python train.py --encoder_stem="single" --text_encoder_causal=true --text_encoder_mlp_ratio=4 --text_encoder_head_dim=48 --text_encoder_bias="all" --text_encoder_qk_norm=false --text_encoder_drop_path=0.05 --residual_init="none" --lr=0.0023 --beta1=0.9 --steps=10200 --decay_fraction=0.3 --warmup_steps=510
Rows from block 2 of the text encoder of a small contrastive audio-text model, named by matrix and row number. Rows with one number belong to one neuron. Each number is 50 + 10 x the weight over its row's rms, rounded and kept within 0 to 99. All counts start at 0.
After each neuron's rows are labels from the 100 texts, of 14848, where the neuron reaches its highest value: "fires on" is the input token at the peak. Only what is clearly more common there than usual is listed. The data: phrases spoken by 400 fixed synthetic voices. In brackets: how many of the 100.
# fc1: MLP up (text_encoder.blocks.2.mlp.fc1.weight, 512x128), inputs 86-127
# fc2: MLP down (text_encoder.blocks.2.mlp.fc2.weight, 128x512, transposed), outputs 86-127

fc1.423:46 43 55 52 68 39 53 50 56 50 44 46 42 66 51 62 45 56 48 56 45 54 30 60 64 46 29 49 40 49 35 54 48 53 61 38 41 61 48 59 41 78
fc2.423:32 44 62 55 47 39 53 35 52 63 30 47 40 34 42 49 49 82 34 72 63 32 58 43 52 54 52 42 39 37 50 58 51 23 51 50 42 42 48 32 31 55
fires on: "e" (75); "i" (25)

fc1.361:51 43 49 52 28 48 48 50 48 51 47 68 57 33 44 42 45 50 54 57 54 44 56 42 47 52 49 45 31 53 61 59 45 45 42 54 38 49 55 47 57 18
fc2.361:45 42 48 52 27 47 60 33 40 30 59 64 43 51 62 51 49 33 61 52 46 53 52 37 44 33 57 53 57 45 49 32 58 45 50 37 51 42 54 41 54 42
fires on: "<end>" (16); "d" (12); "g" (8); "b" (8)

fc1.347:44 58 33 31 54 43 42 47 28 61 41 51 51 51 58 34 54 53 49 43 61 38 51 59 58 36 55 47 52 57 66 61 63 47 32 57 51 55 63 42 58 52
fc2.347:49 49 35 32 47 55 53 50 34 43 54 60 45 54 57 53 41 40 55 50 54 60 53 52 44 06 65 53 54 51 51 44 50 55 52 52 44 49 59 51 63 54
fires on: "t" (18)

fc1.375:46 58 38 32 51 49 38 51 36 61 49 24 52 52 56 38 55 60 55 27 52 40 53 55 53 41 60 49 58 50 68 55 66 60 33 56 54 51 61 47 64 43
fc2.375:50 47 37 37 46 53 51 51 33 44 52 56 49 45 50 55 45 44 55 49 58 53 54 49 42 09 65 52 53 47 52 46 53 50 48 51 48 46 56 48 61 50
fires on: "l" (15); "d" (8)

fc1.142:51 49 56 49 34 45 35 52 60 51 51 00 51 57 56 58 56 47 42 80 44 60 41 56 51 57 51 52 55 18 46 57 54 56 48 46 51 51 49 53 52 33
fc2.142:54 56 57 68 48 45 42 49 42 57 56 23 57 46 44 39 54 48 44 58 49 48 43 42 54 84 32 43 37 53 50 59 59 45 43 48 53 51 49 45 37 41
fires on: "y" (72)

fc1.112:45 57 30 29 56 47 43 49 29 62 41 50 49 52 60 36 55 53 52 43 58 38 51 56 58 36 56 44 56 60 68 58 65 49 36 62 52 54 63 45 61 53
fc2.112:49 48 36 30 47 55 54 52 35 42 53 60 47 50 54 55 43 42 56 48 53 58 52 52 44 06 65 53 52 51 50 44 49 55 53 51 45 50 60 50 63 53
fires on: "t" (14); "o" (13); "r" (12)

fc1.327:41 42 41 35 39 41 50 53 38 57 32 57 48 48 64 37 57 62 57 32 54 41 52 58 59 43 51 45 57 67 72 50 59 47 41 62 51 55 59 44 58 34
fc2.327:51 54 39 44 49 57 51 48 46 35 59 64 53 44 51 57 38 35 58 44 57 58 53 50 39 21 63 56 52 52 49 39 54 50 51 48 46 48 57 46 61 53
fires on: "t" (15); "p" (9); "f" (7)

fc1.34:43 58 31 31 47 45 46 51 29 60 48 41 53 48 56 36 59 54 57 33 59 36 51 57 56 40 57 41 53 51 67 58 67 51 34 54 55 55 64 45 59 43
fc2.34:50 47 36 34 47 54 52 47 32 41 53 57 47 49 52 54 43 41 55 49 58 57 54 50 44 07 64 54 53 49 51 43 51 52 50 50 46 46 57 49 62 52
fires on: "h" (15); "t" (14); "p" (9)

fc1.425:48 59 61 72 59 50 68 52 55 33 53 58 40 53 45 62 34 38 48 48 55 53 57 54 51 58 48 64 48 47 24 38 51 44 65 32 57 57 35 43 38 68
fc2.425:43 43 54 54 55 48 39 30 50 54 34 50 50 39 45 34 59 83 52 71 57 41 63 47 61 60 42 47 48 52 71 46 57 33 35 57 51 40 53 36 52 46
fires on: "i" (100)

fc1.10:44 64 29 30 50 45 47 48 27 58 52 42 50 51 54 37 58 49 56 38 58 40 52 58 55 39 56 44 52 48 66 54 68 51 34 52 57 55 63 43 57 44
fc2.10:50 46 34 32 47 53 52 48 31 45 52 55 47 51 54 53 43 43 56 50 59 56 54 49 44 03 66 52 55 49 52 44 52 52 49 52 45 45 57 50 63 51
fires on: "s" (13); "d" (8)

fc1.455:41 65 33 37 60 50 45 53 26 55 54 49 55 35 47 40 51 60 56 41 62 31 59 53 51 38 49 55 51 51 60 56 60 47 35 52 54 52 59 40 46 51
fc2.455:49 45 28 24 48 54 53 46 30 48 47 55 43 56 57 53 46 45 55 47 55 54 54 55 49 08 65 49 55 51 55 43 46 54 50 54 48 51 58 53 65 52
fires on: "h" (15); "a" (13)

fc1.373:44 63 48 46 50 43 41 49 35 48 57 47 44 42 44 38 57 42 47 36 62 50 52 63 62 49 46 60 45 46 51 52 66 41 36 42 67 65 48 35 41 45
fc2.373:48 56 30 27 49 51 50 51 31 54 53 56 43 64 61 46 40 43 59 48 56 58 53 52 44 14 65 47 59 53 55 50 53 58 48 57 45 51 54 53 66 52
fires on: "g" (74); "p" (25)

fc1.79:43 47 45 52 20 47 47 60 52 57 52 29 57 43 59 41 51 57 49 58 44 51 54 53 43 50 59 40 63 03 55 62 57 56 45 58 47 48 48 52 55 17
fc2.79:58 54 45 64 37 51 45 38 34 41 62 48 50 49 30 62 47 49 60 58 52 45 55 31 42 22 51 49 38 42 54 43 43 40 45 43 47 38 46 51 43 40
fires on: "l" (69); "<end>" (11)

fc1.8:48 59 50 51 60 41 61 34 43 38 58 64 35 63 43 66 50 44 59 52 54 42 39 62 57 50 36 47 37 48 32 30 42 46 61 37 62 70 45 52 35 54
fc2.8:43 25 39 41 47 44 51 41 39 66 27 55 47 51 54 45 62 80 52 68 59 34 53 43 52 33 60 29 49 47 66 55 52 38 47 62 41 42 57 49 54 47
fires on: "e" (100)

fc1.334:54 49 43 41 45 52 33 54 47 60 43 30 63 52 54 30 53 62 49 29 49 57 58 49 48 45 50 67 60 55 70 57 67 62 27 62 52 48 57 49 67 32
fc2.334:48 54 40 41 47 56 50 48 38 40 56 59 46 47 51 54 42 40 53 50 52 53 56 49 44 10 67 54 52 48 53 42 51 50 48 50 48 44 50 50 64 52
fires on: "v" (13); "d" (8)

fc1.464:55 68 53 51 51 49 40 41 43 43 67 48 38 46 38 49 64 43 51 43 52 55 41 51 60 53 35 63 37 57 49 56 60 47 40 35 72 65 41 45 38 37
fc2.464:49 49 31 28 46 47 47 58 33 64 45 44 52 58 67 47 41 48 55 49 60 54 52 53 40 16 73 44 63 49 52 64 49 56 49 62 41 45 57 56 64 47
fires on: "f" (81); "u" (18)

fc1.494:59 60 59 43 47 41 37 36 46 51 56 43 40 48 46 48 64 51 40 42 54 58 45 40 61 49 39 62 36 65 54 57 56 44 34 41 56 54 49 41 43 32
fc2.494:50 40 32 34 40 54 50 61 39 64 45 36 59 48 75 44 43 41 52 50 47 50 49 55 44 28 79 39 71 53 55 62 55 58 51 63 47 46 62 55 62 44
fires on: "l" (69); "p" (30)

fc1.407:56 53 45 37 54 40 28 50 41 56 42 27 56 43 43 48 55 61 46 17 52 48 50 55 54 41 50 60 50 52 58 50 55 60 33 50 53 57 57 43 62 30
fc2.407:51 46 34 35 46 53 49 52 32 42 55 55 53 41 53 56 46 48 62 45 53 50 54 49 39 14 66 50 54 49 54 45 53 53 47 53 50 47 59 49 63 48
fires on: " " (29); "<end>" (28)

fc1.289:49 76 46 45 53 39 44 43 34 47 57 49 41 42 43 41 59 49 44 39 61 46 51 50 63 43 45 64 39 47 52 54 61 46 35 39 62 61 54 39 45 41
fc2.289:47 48 32 24 48 54 46 48 27 56 51 47 42 60 64 49 45 47 58 47 57 57 55 54 46 19 63 46 63 53 59 49 56 60 44 60 45 49 56 52 63 45
fires on: "p" (80); "g" (20)

fc1.238:49 60 34 31 47 48 35 55 35 62 49 30 55 50 54 40 54 56 52 25 54 41 54 52 51 39 63 49 57 46 68 59 63 57 31 57 51 50 62 46 63 36
fc2.238:50 46 37 36 47 53 50 47 30 42 52 56 49 47 49 55 45 44 56 48 57 52 54 49 44 08 65 52 52 48 52 43 52 51 48 51 48 46 57 49 63 50
fires on: "d" (17); "l" (11); "n" (9)

fc1.405:48 32 41 41 48 44 59 48 43 60 33 69 49 48 66 47 54 53 49 43 54 44 44 51 53 41 58 36 63 70 63 54 43 43 60 66 30 48 54 53 54 50
fc2.405:45 48 44 28 49 54 57 56 53 40 56 71 50 56 57 57 46 40 53 49 45 58 43 59 47 14 60 53 50 59 47 40 49 56 61 48 46 58 67 49 62 59
fires on: "d" (72); "p" (28)

fc1.398:55 50 60 57 42 43 67 39 63 42 53 64 55 44 50 55 54 52 47 36 47 66 34 50 45 55 36 61 58 50 40 37 39 50 61 32 53 61 49 47 37 54
fc2.398:52 53 60 55 60 56 50 25 54 33 59 60 44 47 43 62 40 44 53 58 76 54 51 49 60 21 33 61 37 57 50 44 67 30 50 48 50 48 55 40 54 54
fires on: "q" (71); "c" (29)

fc1.60:43 68 31 38 52 56 44 49 32 53 55 52 59 47 63 39 54 54 59 41 59 40 62 54 42 42 58 52 60 49 65 60 61 47 34 58 47 44 68 44 61 44
fc2.60:49 49 35 31 48 54 54 44 34 47 49 57 41 52 49 53 43 42 57 48 56 54 51 51 49 03 64 50 52 51 53 43 48 50 51 50 49 50 54 49 60 52
fires on: "a" (16); "l" (11)

fc1.491:53 40 44 48 44 50 61 51 46 53 45 74 52 46 60 53 55 51 49 56 56 43 40 42 47 45 54 29 49 71 56 57 37 41 65 59 22 46 50 54 47 51
fc2.491:38 42 44 31 56 53 59 53 51 45 53 71 49 58 58 54 47 42 51 55 46 55 40 61 49 21 53 52 47 66 51 36 50 53 60 48 46 59 67 47 58 64
fires on: "o" (93)

fc1.207:50 49 60 46 29 31 34 53 53 59 53 26 49 48 55 50 57 47 35 51 40 55 32 56 58 51 39 47 42 21 47 63 46 60 43 43 60 56 45 50 46 24
fc2.207:58 48 33 48 57 55 48 45 63 70 45 37 50 59 53 33 40 50 44 48 62 40 55 58 53 43 69 30 43 46 53 54 50 52 58 70 45 53 75 49 55 59
fires on: "u" (83); "l" (17)

fc1.381:37 52 42 45 58 35 37 64 44 53 40 69 58 53 64 36 50 37 54 24 53 49 59 71 50 58 48 57 64 48 56 42 69 55 41 60 55 49 55 49 68 58
fc2.381:53 63 40 40 50 62 45 44 38 42 56 69 45 54 49 50 41 38 60 45 48 63 55 47 41 14 65 54 46 59 60 41 53 53 46 46 45 49 65 51 59 55
fires on: " " (49)

fc1.239:47 62 50 54 58 42 64 36 42 38 58 64 31 63 42 64 49 42 56 55 55 44 44 62 60 51 39 49 39 49 31 32 40 45 60 35 62 69 44 45 34 55
fc2.239:46 29 43 45 54 47 46 40 41 69 29 49 50 49 53 42 60 84 49 70 58 33 60 41 54 35 55 34 49 45 68 56 50 37 44 64 43 36 58 48 55 49
fires on: "e" (100)

fc1.132:57 50 52 66 62 59 47 34 57 36 64 59 42 53 48 70 47 42 51 64 45 59 45 40 51 58 45 48 44 78 41 41 43 42 64 44 48 48 40 57 34 55
fc2.132:42 40 44 36 52 46 52 45 47 54 39 61 41 44 40 50 66 89 59 63 64 28 51 47 52 50 43 41 32 55 61 50 33 32 49 44 49 54 70 43 49 49
fires on: "l" (71); "<end>" (25)

fc1.296:41 67 38 29 48 39 47 39 34 57 43 45 54 49 52 43 57 64 51 45 64 43 49 57 57 35 51 56 51 52 61 57 61 50 41 49 51 58 68 35 57 38
fc2.296:51 42 32 30 47 54 48 47 34 51 52 51 46 50 58 51 43 44 53 48 60 55 55 49 46 04 67 49 58 51 55 49 54 52 49 55 49 46 57 49 63 50
fires on: "m" (76); "e" (24)

fc1.507:44 51 28 30 53 47 49 50 35 60 42 60 51 54 60 42 60 53 54 49 54 38 49 57 52 39 58 34 57 61 68 51 57 50 48 62 42 48 65 49 63 53
fc2.507:49 48 38 29 45 54 57 53 42 42 53 64 49 51 56 56 44 38 52 51 51 58 48 56 45 06 63 54 54 52 47 41 48 54 56 48 45 52 60 48 61 54
fires on: "d" (72); "w" (10)

fc1.257:48 54 29 33 49 55 46 52 34 63 54 50 55 56 69 35 59 52 65 44 54 41 55 54 47 41 57 38 57 57 74 56 61 60 38 62 52 45 64 58 63 47
fc2.257:50 52 38 36 47 60 55 47 41 39 53 61 46 48 52 57 37 39 57 54 56 58 53 51 44 05 60 58 60 53 50 43 52 49 52 49 46 44 57 47 57 55
fires on: "r" (21); "t" (18)

fc1.434:48 48 29 37 43 43 55 53 36 60 41 66 53 53 67 35 56 52 52 46 54 43 50 53 51 38 60 36 60 61 69 59 59 51 47 67 44 50 59 52 62 53
fc2.434:48 51 42 32 49 57 52 47 49 36 54 64 45 54 55 56 42 35 56 52 51 64 52 54 46 03 61 58 56 55 51 36 50 56 51 49 45 44 61 56 66 55
fires on: "t" (27); "r" (24)

fc1.201:44 61 29 30 51 44 46 46 26 60 47 46 51 52 57 33 57 50 53 42 59 40 53 58 55 38 55 46 52 51 67 55 67 49 32 54 56 55 63 43 58 47
fc2.201:50 47 33 31 47 54 52 50 33 45 53 56 47 52 54 53 42 42 56 50 57 58 53 50 44 03 65 52 55 50 52 44 51 53 50 52 45 47 58 51 63 52
fires on: "s" (13); "t" (13); "l" (11); "d" (8)

fc1.472:42 58 37 30 46 45 49 44 32 55 53 46 49 49 54 37 69 56 60 37 55 44 45 60 60 40 45 47 51 54 71 51 71 53 39 49 60 55 66 43 58 39
fc2.472:51 49 35 38 46 55 52 50 36 44 53 56 48 49 53 54 39 38 54 49 60 56 55 49 42 08 69 53 54 48 51 43 51 50 50 52 46 45 53 49 60 51
fires on: "h" (13); "l" (12)

fc1.442:43 55 47 47 67 39 33 50 42 53 38 61 45 53 55 30 55 47 39 61 49 42 44 64 61 52 44 46 44 69 58 58 61 46 36 56 53 56 45 49 54 76
fc2.442:48 56 41 28 48 57 55 56 38 50 53 67 43 61 59 49 42 33 57 55 53 65 49 59 45 13 64 56 56 57 50 50 51 59 53 53 44 54 59 53 60 56
fires on: "o" (70); "<end>" (11)

fc1.283:51 52 49 55 52 61 31 60 58 52 62 33 61 53 65 53 43 39 55 33 40 60 56 62 37 59 51 63 71 44 50 50 53 73 43 59 43 45 49 65 61 40
fc2.283:61 55 51 24 41 43 41 30 42 65 44 32 48 40 44 63 58 66 53 37 56 55 50 40 56 14 54 46 45 47 49 58 52 46 42 43 58 55 59 43 48 42
fires on: "<end>" (88)

fc1.217:44 63 29 30 51 45 46 49 27 60 51 43 51 50 55 36 58 50 56 38 59 38 52 58 55 39 56 45 53 49 67 54 69 51 33 53 57 55 63 43 57 45
fc2.217:50 46 33 31 47 53 52 49 31 45 52 56 47 51 54 53 43 43 55 49 58 56 53 50 44 04 66 52 54 49 52 44 52 52 50 52 45 46 58 49 62 51
fires on: "l" (17); "h" (11); "d" (8)

fc1.176:47 62 51 52 60 40 62 37 42 39 59 61 33 63 39 66 50 41 56 47 56 41 44 60 58 49 39 44 38 41 31 32 41 44 59 34 62 67 48 49 36 56
fc2.176:47 25 41 40 49 45 51 41 42 63 27 51 49 49 52 47 63 84 52 68 58 30 53 44 53 38 54 33 52 47 65 53 52 39 47 62 40 41 57 44 51 48
fires on: "e" (100)

fc1.487:52 44 56 49 41 46 37 54 57 54 61 04 60 38 57 53 59 56 45 45 43 57 26 51 43 52 56 48 47 39 55 65 67 60 46 47 48 54 51 49 50 37
fc2.487:55 50 59 63 54 47 18 47 56 67 43 31 55 51 48 35 61 43 34 61 47 56 47 47 57 65 40 44 45 45 54 53 60 40 39 49 58 44 44 64 48 39
fires on: "u" (11)

fc1.351:48 59 63 71 58 51 67 53 55 34 54 60 39 53 44 61 32 37 48 49 54 53 57 53 51 58 47 66 49 46 27 40 49 44 65 33 55 56 32 44 36 66
fc2.351:42 46 53 51 57 46 41 29 50 55 35 51 47 45 47 34 59 82 52 69 58 42 62 48 61 62 42 45 48 52 71 46 61 33 35 56 52 44 56 31 51 49
fires on: "i" (100)

fc1.155:44 67 33 39 42 56 50 55 34 54 56 60 56 47 65 38 52 57 70 38 56 34 63 57 48 44 53 45 64 56 67 53 65 54 40 58 49 47 67 46 60 39
fc2.155:52 48 36 37 47 58 58 43 39 41 52 58 43 49 45 55 40 38 55 51 61 60 51 46 42 07 57 55 49 57 52 41 50 46 50 45 45 49 52 44 54 53
fires on: "l" (11); "f" (8)

fc1.321:56 38 44 52 49 61 56 54 55 54 50 63 49 49 61 61 49 53 50 52 43 50 43 43 44 52 60 33 53 73 55 62 35 47 66 65 30 43 46 64 43 50
fc2.321:41 46 34 28 50 51 56 54 49 47 51 74 50 54 51 54 51 51 60 55 46 48 43 62 50 28 46 54 41 60 53 40 42 49 56 46 47 65 69 46 57 55
fires on: "r" (80); "d" (17)

fc1.246:45 63 49 53 58 51 64 38 43 37 61 61 32 59 39 62 45 39 61 53 59 41 49 61 56 50 45 54 39 51 35 35 49 40 55 34 66 67 43 41 33 56
fc2.246:44 27 40 45 47 45 48 45 42 66 29 55 50 50 55 41 63 79 53 68 58 36 57 44 55 43 54 33 50 52 68 51 49 36 44 67 38 41 58 50 56 45
fires on: "i" (100)

fc1.456:55 53 55 59 45 57 67 50 54 43 43 48 57 38 42 50 42 48 45 31 50 51 58 47 36 62 51 57 42 37 36 47 64 42 51 47 66 50 38 41 35 56
fc2.456:52 26 47 55 50 53 42 34 49 36 45 62 45 43 50 48 64 72 58 58 62 45 57 38 57 40 41 40 40 62 68 34 55 29 43 55 50 41 52 39 53 41
fires on: "j" (100)

fc1.501:41 45 53 47 25 25 38 51 52 57 36 37 47 49 52 35 68 72 35 61 44 57 43 39 55 48 53 36 48 38 55 68 41 50 34 49 45 57 44 46 47 12
fc2.501:65 53 49 56 32 59 52 39 53 49 64 51 46 54 57 64 36 45 70 61 47 55 54 42 44 19 63 59 69 59 54 43 70 60 51 54 42 37 49 61 79 35
fires on: " " (46); "<end>" (13); "u" (9)

fc1.403:50 55 63 74 58 52 69 52 59 38 48 60 45 53 46 60 35 42 45 50 53 54 58 53 48 57 49 61 49 45 25 39 48 47 65 36 49 52 40 46 40 70
fc2.403:45 45 55 52 59 48 37 29 49 55 37 45 48 39 45 35 58 83 51 67 60 38 61 45 60 57 42 47 46 49 70 46 62 34 35 56 52 41 54 34 54 49
fires on: "i" (100)

fc1.473:55 53 45 43 45 39 34 54 48 58 53 14 52 50 55 54 46 57 54 35 51 50 44 62 54 46 52 55 62 27 52 57 62 65 45 52 50 58 55 50 60 18
fc2.473:51 47 41 45 51 49 37 42 36 48 53 30 54 38 44 56 48 59 52 38 52 47 57 38 42 22 64 45 47 40 53 50 53 45 43 52 53 41 55 45 59 47
fires on: "l" (20); "r" (14); "w" (9); "<end>" (9)

fc1.354:50 66 48 46 53 46 42 47 36 48 58 50 53 39 41 35 61 49 46 33 63 48 52 52 64 45 44 62 40 45 55 55 70 43 33 41 61 64 51 34 43 46
fc2.354:46 53 30 26 47 53 47 53 28 56 53 53 43 62 60 46 41 46 59 48 54 53 56 56 44 18 63 44 61 52 59 50 48 57 46 59 44 52 56 54 64 49
fires on: "g" (74); "p" (15)

fc1.75:43 62 48 45 52 38 44 45 32 47 49 56 46 44 46 38 58 46 44 39 60 48 51 61 63 47 40 60 41 53 55 50 64 42 34 41 61 61 51 38 46 48
fc2.75:50 54 32 26 50 54 51 51 34 50 56 58 44 62 62 49 40 38 59 50 56 63 51 53 43 12 65 50 58 55 54 48 55 58 50 56 44 50 58 53 65 54
fires on: "g" (74); " " (26)

fc1.184:52 49 71 69 34 54 69 51 72 42 52 43 49 45 49 62 46 48 45 53 43 64 42 48 50 56 47 50 50 10 37 49 49 51 73 43 48 47 49 49 43 49
fc2.184:46 56 47 54 66 42 39 51 49 72 42 33 49 55 44 32 47 58 43 54 78 42 55 54 51 67 44 49 43 48 56 65 53 32 42 50 60 59 60 31 52 60
fires on: "h" (100)

fc1.162:44 46 43 38 23 33 58 58 43 53 45 64 58 34 44 45 50 64 56 37 55 41 53 53 49 40 52 46 48 40 59 57 49 53 45 52 35 53 58 41 55 20
fc2.162:50 44 45 56 34 51 55 35 47 28 61 56 44 46 60 60 43 34 59 52 48 52 56 34 39 26 58 52 60 45 48 33 55 51 50 40 47 36 55 49 55 44
fires on: "a" (12); "n" (11); "b" (8)

fc1.297:43 52 47 53 62 45 71 51 44 48 49 68 32 65 55 62 47 43 56 62 55 42 47 64 58 54 45 41 46 45 30 36 45 46 65 37 57 70 46 47 37 63
fc2.297:50 40 45 48 55 49 47 43 44 69 27 39 46 46 49 49 53 88 46 72 56 31 57 39 50 41 57 38 56 37 65 59 50 38 44 62 42 36 52 43 45 52
fires on: "i" (52); "e" (48)

fc1.168:51 58 63 68 52 56 64 43 58 20 64 68 40 41 38 63 49 35 55 48 48 57 48 52 52 67 41 61 41 67 35 34 48 38 62 38 72 58 31 41 33 51
fc2.168:42 34 50 42 51 40 45 38 43 68 30 50 48 46 50 34 61 81 54 67 70 40 59 48 58 48 44 44 47 46 67 52 60 31 40 61 49 46 59 38 51 42
fires on: "q" (71); "t" (29)

fc1.506:44 63 27 30 49 46 47 49 27 56 53 45 51 51 54 37 59 48 58 38 59 41 52 59 55 39 55 46 51 49 65 53 69 51 36 51 60 56 63 44 58 46
fc2.506:50 47 35 33 47 54 52 48 33 44 52 56 46 51 54 54 43 41 55 50 58 57 54 50 44 04 66 52 54 49 52 43 51 52 50 51 44 45 56 50 63 51
fires on: "s" (11); "h" (10); "f" (9)

fc1.295:67 48 61 55 20 53 43 47 58 53 50 49 53 46 50 39 56 47 44 51 47 73 49 33 55 57 49 65 48 39 55 53 65 54 43 43 52 53 49 49 57 19
fc2.295:45 51 45 39 23 37 50 40 41 63 40 28 52 56 61 40 53 49 54 59 39 38 48 45 43 60 58 37 64 62 54 64 68 53 45 54 52 29 60 60 65 28
fires on: "j" (87); "<end>" (11)

fc1.199:59 39 53 41 35 45 46 58 56 61 40 29 63 49 57 57 56 45 39 34 40 50 42 58 50 50 53 40 58 37 47 61 49 62 51 50 46 39 61 58 50 55
fc2.199:56 47 55 60 44 61 56 39 62 46 49 46 48 51 49 54 57 66 33 62 68 43 47 50 59 37 47 31 34 30 54 50 49 34 61 51 57 48 62 24 41 56
fires on: "h" (100)

fc1.290:51 48 37 37 57 48 40 47 41 59 40 24 50 67 61 55 54 43 46 42 55 45 49 60 47 46 69 50 66 49 47 38 64 57 43 61 59 52 52 59 62 47
fc2.290:50 44 36 28 46 52 47 51 30 54 47 52 52 40 48 49 47 60 52 43 54 41 56 47 50 01 53 46 43 47 63 52 50 50 45 55 49 48 64 44 57 51
fires on: "r" (20); "l" (20); "m" (8)

fc1.118:48 49 69 70 39 60 67 49 67 42 50 42 46 49 54 59 47 45 41 52 43 68 48 46 52 60 50 51 47 21 35 49 48 50 69 41 46 41 52 52 43 52
fc2.118:50 55 47 50 65 42 42 45 44 69 40 34 45 57 39 36 45 60 44 56 73 27 58 51 52 56 53 44 40 48 56 59 58 30 41 51 65 54 56 28 53 60
fires on: "h" (100)

fc1.56:52 42 50 46 70 43 69 53 46 51 54 68 44 67 53 69 50 51 68 63 46 39 35 61 55 46 36 39 44 40 44 52 50 58 66 43 50 64 46 59 45 76
fc2.56:42 55 50 40 53 35 58 34 42 68 36 50 39 55 53 49 52 74 39 72 71 33 47 51 52 58 55 33 54 33 51 59 64 31 49 56 51 53 57 20 38 52
fires on: "e" (75); "i" (25)

fc1.221:43 62 34 33 56 50 43 45 28 55 52 47 54 44 52 36 56 60 55 46 61 35 58 53 51 38 47 51 50 52 65 63 59 47 31 55 55 49 64 41 55 47
fc2.221:48 49 30 28 46 54 54 48 32 50 49 54 44 55 55 51 42 43 56 50 57 55 51 52 45 08 66 49 55 49 53 45 50 51 51 53 48 50 56 49 60 51
fires on: "a" (18); "h" (13); "i" (12)

fc1.511:41 42 49 60 57 47 60 43 52 34 57 65 35 54 43 69 35 44 68 62 43 42 51 65 51 59 46 52 46 54 35 23 35 49 60 41 51 56 39 55 40 54
fc2.511:48 45 46 35 55 40 42 42 34 77 34 31 55 48 49 32 60 73 44 54 66 43 59 45 52 31 55 37 51 40 60 65 61 38 38 62 49 44 65 39 56 48
fires on: "r" (55); "i" (43)

fc1.129:45 59 27 26 51 47 45 52 30 61 45 44 55 50 58 36 57 52 53 35 59 40 54 57 53 37 58 48 56 53 69 57 69 51 36 58 55 53 65 44 59 47
fc2.129:49 48 35 31 47 54 53 49 33 43 53 58 47 49 52 54 43 42 55 49 55 56 52 51 45 05 65 53 53 49 51 42 50 53 51 50 46 49 56 49 63 52
fires on: "t" (17); "r" (14)

fc1.305:43 63 34 30 50 46 46 48 28 56 52 42 52 43 50 40 61 54 56 30 60 36 51 57 58 40 54 48 49 49 65 53 70 50 36 46 58 57 63 40 52 42
fc2.305:51 45 32 31 47 53 52 48 31 46 51 55 47 50 54 54 43 44 56 48 60 55 54 50 44 07 66 51 55 49 52 44 52 52 50 53 46 47 57 50 62 51
fires on: "t" (16); "h" (13); "g" (7)